Rows from block 6, named by matrix and row number. Rows with one number belong to one channel. Each number is 500 + 40 x the weight over its row's rms, rounded and kept within 0 to 999. All counts start at 0. Numbers have three digits each. After the name is the row's rms in percent of the matrix's.
# r30: branch 2 reduce pointwise conv (model.blocks.6.r3.0.weight, 96x384x1x1), inputs 220-274
# b30: branch 2 3x3 conv (model.blocks.6.b3.0.weight, 144x96x3x3, transposed), outputs 28-34, a 3x3 kernel for each
r30.2 054:488497507514499579499536525463505548504540490503419507462483417479491564501560522515432513474576544471497515485522561513447377506493486518562596555414511474380503487
r30.3 122:505455469526439455511444519560514476506386470503452560481483538461458473524549463465448497470467494492524509502475512447495488513491520505470493459535460498489498600
r30.4 052:514567503441461501545498512532490478485520521584470524494494478509511564407529576525510534464617535488542498487530506499536483487495506513592599586487527485533561485
r30.5 087:477438515474462423568487503564490463484498458492485473495488514514491457497535510519500450489502439459516510486477403544519489520499513429456399477545451516472478506
r30.6 063:517554529469510504534486528447507484491539535542513517490514523548516560448571539512513533482564578529571514511527583486565499495501485545579642549468507526493536504
r30.7 101:523472523430440404510520477566485420475481486490563541521478513496473473419477459479461490462429509590498509598477500517447456504526524542482512434542425506527483482
r30.8 111:488435458534509473486469508395522504517480467444590454509453491497416437494500428486469477446446543527482507558405531524495492508521535561429551388523464528538455502
r30.9 069:480478485549495510506482537423510564497515479484536515460508428465508555535520508493428494466561521523471523528527564520495419513499481516530547524476529512415531473
r30.10 126:501571458456472488563526473612518499518498422554462465477540546606504446457540469539534532484398482526543468529466479453472479587531529502491498467514462579502471440
r30.11 072:516492475498494448529516536517516499491473509506548588485493494502517546386468468499529465514453558597492486602537497541474516466536484551571555500524501488553514364
r30.12 067:481477465485426488491522514468503519489416485510466454492539435482463459525523465502464545496481433473460466505471506431486471478486500473504479442476479493496515532
r30.13 074:470485461536437494503500495493508536495437479474474454515526443473463461549531460501469532492485429457455486479458487456483467503480512461498473432485467505531508524
r30.14 090:529418475561522534462514501417480534466499454456435478461539460450486484490538463461492533486416532499502471524487524466479519480490492453459501466429507445402482484
r30.15 070:488477525494476482465544476514484458483527481481362461491524507460479470476591504496436539502449454463544440517488484404494477511481501445493486493495460460438502548
r30.16 101:530533500438440499487431482562487517474516460552434423521488546506437445456512478501456504479447438536529437523455448447526489505525551477500465449504397505479504534
r30.17 119:486426458544472393512466499556494370461390479519512577469501474456478487456566464463418531491407488514471452546505501445456486557517501540503521461522428542556496486
r30.18 101:446523485535494511492488479447489537501527496454449501522500483484428406532479464499457479465502423506507499481423455497470461493506532458445424430515423491459432440
r30.19 104:533560514501463462510454478527511425486502498529480425538499511503512505479508486470551486480478483530522468533497466460495523496518498432527498483448549487475539446
r30.20 140:479422503525483471458461489497467468470541494465489526486476431486411419520587510491421492458493450434470462450425484462426423543487522489403443472442443525415448521
r30.21 110:514556500417437488528492498495529482512503478526484426499467458536468468492446493501500465492477489545479463559472476480437454518519518470501489485426482522524541385
r30.22 065:512428474538503479481547491457498504489472475505499460474525436472476472514559466504461509506431490449457459506481529429420476501476480507457528486465488503461466498
r30.23 065:478504502465427467478515496575506496495478493480436450511526479493456453503556497514448561512469400462517459474455448392471464522477506457484486447483425494523504540
r30.24 092:471467530515468484459560484425492528502524476450453451486501457512461455539477526516434501484531437486461476470469483444481442545479486512456466480430451545499469458
r30.25 104:465509443485499426517536488483504442517457443493571397486508522597448436468492451523500489471405490562519490559442514470492471556553543534477520420509453558512496436
r30.26 124:471436544486483490459464484537461470468549513466487525499485440519418408521542518500429495471509444408452446414410464489445437551485513501392442485440439540423437531
r30.27 105:543529492490505454528478523478516435487522516523493442541496521521527510497486501493558477513486504542550498540504466470518542478521504441526510494425558483473560429
r30.28 115:560567543460460509528491480589508436480576496569460407523502542560492449444589511505494550511449506501550450505454477495501511538526529513475539491477473537524503472
r30.29 118:545514500502496492526505541412534465520474503523449461547497485536532510452533495480539491508477502553553447562503482492519542478528487468512500488454528474453550435
r30.30 077:493503441558486527494493490443508479477475450523554486447540470570502530572421406504505525491489568529446555505517574507527521558492484574537596451452532558536493436
r30.31 128:450453425547519467505451517412520535519457455433575417516455535475465487516503467489504463456500510536528512540477523495500479461516543509501510440509505471543488501
r30.32 079:466472505553477493460550488422495482498508476464443539471515489521511513566473494505486545493503491489445524455509534514557508546462493553506547473454511554504497474
r30.33 090:492455516484453437491453479583478451483529502518494511491494548520448449501605530504450532488492481486524471474464472454507475563499535500463482514517436541471488584
r30.34 121:485520527463459467480428483521477465466532521509510525505468438489425434529532495501488471501516431418453488420424449484427471520491517490438424466508481504448490526
r30.35 119:496487443501456524490573489536487547478445431550421531487529526543475449433468506519460524502430398454524443434471442459451448588500542469471434481515448572448467483
r30.36 089:473510462457449493509549467576506496489523465520534555474517585616495452513435452534510511476425545471529556465469512519538536607518552546456556459561457596603464482
r30.37 129:475531476463482432493548507512511452517464459461539454492510550625481445460463454549513493473447531496517513491457506551520532568549578550484534431593448576592473478
r30.38 110:564527533479473501533511525487554454518529504528504472544548559579471431470515560535512519550514505503609458491450474458508543478536530483447522519432462495497494523
r30.39 116:473500437531464479483497489462486542482534480446511502534481467461430403533477466486496465455510443497465503476415450501427455506492537475436438430504454491491435419
r30.40 096:486473487493481420483596511469506489504475477445542509461486570503497489468497508484469456474497460513536478480499446509484494543503503566489495477520482545624484461
r30.41 092:462414509524499489529505531481501510525405459478478467513479587490492507476475488501455456495473430506531501462519449464527517463515497442519446481498477480471494580
r30.42 105:528533560411485435481420477499466396457495533530497500512448454488477474509451515534495495507525481413442510426475447504490509469477506472474487517496505462507520481
r30.43 095:559517489454467457511448501458495471482532503489490464494464437494438425543468472521463455495554485454444507451435453539416445488469503484446473476488481493553454404
r30.44 112:511505506423442439520555456577473414475496485532421541477469527505499465472529514544505438517487461474535544495476448511485491448502539403475402513582466452547535515
r30.45 089:479436461554492505455548506417503557500482456406555457495488515469466481557454468480464461452512456527490519496482491500476452517490506526471467444481489521539467478
r30.46 121:516517566442483499495491492490484493480552529508458488534498584588460403483575549534486528517505485525616480493432489459531515484543561494433502509473420520524469550
r30.47 123:494503455469523511499492525467513487504463502467508457519498522609488483533439470540553495478474494509511522502478470516557544559536558439508460445555487569506515511
r30.48 105:562544541503501476489441475489513375487529507530414435520498492539521485487542497499536516506473537468505483487484535521514530480522487509466548496470515483458495479
r30.49 081:577539470494481457563480546549525523500455533508598540532484538534555556442470513489564465516490577584546522554543540546579555487520507527592573535572536505578575434
r30.50 104:519539546463504484538507515526516485506537558520548542521537570578511491515522484543545503516522568535560550520489550545568556506532533543503569518547485538572487500
r30.51 099:608500537501528508467454510429498447471546527532462461518518559531531502478548510518533528537489574488549500493494554541557568434519486530467587527462511464445502501
b30.2 036:527524530500485542483526499493512537517446518525458517545530512572470517504470478542460502458443476466521533486501546485458515497424535569460416585506482516466457486504568420486507493456586
b30.3 119:470462516467493560472506498448508502445524446503520551405451505462459513456501482542494546482520618507528537545505485506526474507562557510520484566463460519467514555508495454496526481557547
b30.4 052:539485531493495496509523469576493475519535515511469514519491509528498519548509455602493575562462509519477405516535505564505519483515527475560473463462523587534476519525544556508532525475514
b30.5 094:480537509438513512429499519435485463474486543499560502494564482453523516420483482470533480466529442448560492531465497508519450569463470490481532507521408500455532492494478491508454560501467
b30.6 056:509489525512494502515517475520470464524517456532433588478475507500486502518520455556468509553458509577420427507526499503531529501558555442527557421486520516514522542493517526533510544501493
b30.7 097:494540478481486462483515433529496535518536523583564495448516483509478522483534517554496465486499449473574431503564564499512502478516494526502590403557550534463526546529561547479438525541450
b30.8 128:495554575522527480543551540532416509474455528595567535491459548550480498502520528513548517511503437528503543499515540485533525593579505490450552453509508487527476526536536485520438559556490
b30.9 065:460508524505470507492499519514495517532425506531407513514504505548455534511487487411459464510462428483455542517487535466505490544436503579475514451524461496541499516473584456520443562471566
b30.10 126:490528466525487490561508438484529443489449478447466523426528483459508521548526483516500462542507501586495426506524497479494530444533510509541529471516525542525511512471475528498505511486444
b30.11 080:529533518487466466482491424518471507522513511596555515500485466499516499480457487588502513534486460484547475485536523492531523491583529476512600339519486498538560538531526545514462532578517
b30.12 066:507499514511465528494495533549523502500436517494375433527523486522441506504478496478484506524468562562430565515487549506467494523430498536495440481475457531476483494488600475485487532443573
b30.13 081:496517493502488518481489541527525495489436537505424423530534492518467487488465511452511475513479543535486574531465564509472480545424476539492469512496445517491465478489583465478488528447565
b30.14 090:494485501534439556488512527478535524512472511532496517500489486548450498479495553513473471512448574484423558490508487449479539435454481481488447543540529421404504496523479453476525468464496
b30.15 066:510487481449467568477522519457584528462506478443557520459547470478453512476481509508481554400505630488513603506508524495481496436476484438475449592484505479428479489529537449458535439493518
b30.16 101:509467480449451503511464493445553466432514457393448490446483523445456509538514472492505513464478568477390471526503552428460456429489481555515542474445487577507585533514543513457535441453485
b30.17 114:491505481486478571440534502465476518518504456496568535452524441492493565416437502556508565517472548534596614482482538517533495489531533432502514538477433538450450535495537481485519533553571
b30.18 124:500513500521528492484492572454478504518472516489472411534515542496549490464477539470516449486469494498521583485459535511506482547446410518478516509520532509514422456513519466481457513489537
b30.19 112:563451530560483561521506490501544447439518504507461473501503515488558490505554485556418544565383589577340479494531484479536490469491511450543522484501543500466530476508490481496529523406501
b30.20 133:505479517510493550452503520475460503485487535518458482474478506553476539430458511510503580480469551485514572498493520481522470521428469523503423583519401492500440476505547413471517513480537
b30.21 121:559516508525489557502513498534502466481494528513470415542578496476534505529533462538425495556440542547428500500474517528468464526459475509551533498496474570514509473458519525481516535374531
b30.22 072:508494510489441581481529508545518541471449505566457489500491473571425503464463522548452535516474631518483594503493534448474511479447525490466484580484462447393485517505550401467503506495585
b30.23 061:501512478494488545498499521502558499476458527468483445475547490512451530512474492506487501487478597586483601536485565495447478481416469510504459553457478587465484520504604497435515474451556
b30.24 093:503501499489476552474509541519486498500450530495404460529543514517468507497484512451470481492493543505504615494445528498472493537432492483470445482516419482484489461496549460475501518448570
b30.25 110:485531543555494483537552451505449461453513480592524457449520527545538527523537485510488492520486504593493476476556485496576574472511483444474589450501538389486475495519506479543516539530532
b30.26 120:513498516503522511450498513464439499469507537520454478490481524520497532440478498505521558488504516456532565488474500475504455539413464531489431590522417492514463467500527424490522504472527
b30.27 107:535497516570490557484508486517535449441515509540513464496560549480561514463538509540479498559361560570363496479505479481542499482469493360517564478522541462479530495493446498508516550405495
b30.28 111:576492527514527503508523478464514441446553539504502500513517566473557511511540467589470522552464556574413505480484482459501472494507529436543529551444570588500551533489470509500545511493526
b30.29 117:527518521577496548468498480473523447444494454521527494510557545499556528452531491517486467540402554543362512429482483464540496479468502337508553425519538476443529483501419505504517515436535
b30.30 076:477528495558445529503514498558474488495421512553468499479478484556508486506515506510507439605483547591453517489488486443525544482495501465472558432544498453448517453478482437542470543502534
b30.31 128:474541521501513449521499555516449483480428523555499508501494514518521468464489551476552450517481417506512554519484558489534538574526478510447558437542513447528439508517541486513421542574472
b30.32 063:495502499540490522485493514529461524551406476515414445551478487554499501498497518476525477572475542596511563477481506481492537512453467498482450502535459452497450416478518419485526496450534
b30.33 081:507488491443488510463495472494544510417516504524523518425513496527478552468469489520522573443498512441535499520510523445459446479449499539494506626489448528510510487512539435452510473534544
b30.34 109:524482530465508476477505502451473498488530496535414450498468514517492509491512499514506600451494523456511484501508497516473460503430468563532432621477450503534456457488523436473551452453492
b30.35 118:438520478514484540531555508408569526501423436385498538429510521453461555564503509445524440503513436507474522515500534455479533453464515569442491423504541554414494489474497514503493456491488
b30.36 079:458528477528491520562519483541532508505419477471482569461509481491498536547495496493519463569515436588495430549507500464504566455542520562460548425501518562486439504448508504520507539529472
b30.37 119:487529562542518495504553469502417441443481454556540505485541539516549503508536488495476466545524507594497467478503499538521587498507493463483564442488473411435452484486473529557558546541541
b30.38 091:570490504486522538435505525496476430488542528484495541519579588492507526467482497575511487504487558501444510516478481524485488496523544390517548443429483555552616575487422558494518527494468
b30.39 125:495552537514521516477504556502470504523455566522481449539506567506506505454476543479544505514455464509514559521463565505491511552424451540451508508501497507531471486531565470482485547492527
b30.40 079:519536520488481546453530533508491438482462508531542480521558496473479492448469511529520484541491497483573599497470527520513507563486510460447539433526423494468492487514528520508465608526579
b30.41 103:438530452446494504498517551411545496491526445407538569453525476411484502482505487386525474458552440458477518544479521511511538507506499533412525392486481501455496523503495541499491499503456
b30.42 104:508454542493537527511509525503490417470582514513426448471485509502530518513526494507492615520481552505496462544508453556505472485462466521535457574438487500544484477491505490481536481424429
b30.43 113:539522549491506569450530557528464437486495560532474403543542546479508497452492533518504530537480539468552572503453495503485466587410471462515506515506408516504494477496524492468504559437539
b30.44 094:512502549448486538400566476464548459530563542473575539451573536448510527455498474546495567490507497451581521526522477565510519526536539500526521397492502535542511550508488590504537540523509
b30.45 090:474532491513479522491496568537485481515429546556457468514524510522471489469474538430527433519500468505516609518473541476506519551448476533448545450550449469494470471502542447502450551498559
b30.46 112:522484492493532521495525490434513457498589497452520562469533555467525501478532459556503503447471554480453507518476464512514480476544542431538517478443530497522578575475388534463531469494470
b30.47 118:452530484570527527502544480489484436444460463499501467448565516504566483497546518456492420530493517570453449497484498524536570464470484486469561471509490401420479471474442520521537512485509
b30.48 113:572436546561521552500512497464537454450520480526462506532461544497551494496541499569431526569459606560368500473501469460519496481509538403522478510500544496430536515492455486515541493468510
b30.49 065:520507486510477468512495456568456484546496522558487550535467487487503467509495456560520492604473433541470329507518507511520489531568520515574534424511482553574524490495471552548485593524439
b30.50 103:509470470485492494540506462528440455537511478515450614477450528457509506498530443546476476514484479591483386499499496473525505498608526461531509437498492505559506513459427504509493575545434
b30.51 093:521461519532488507473507485497486466474516497523466548510449581491521493463525508559510499549448546524393485471484441446505479471538552382524485507513567488477601515503380479528484507487475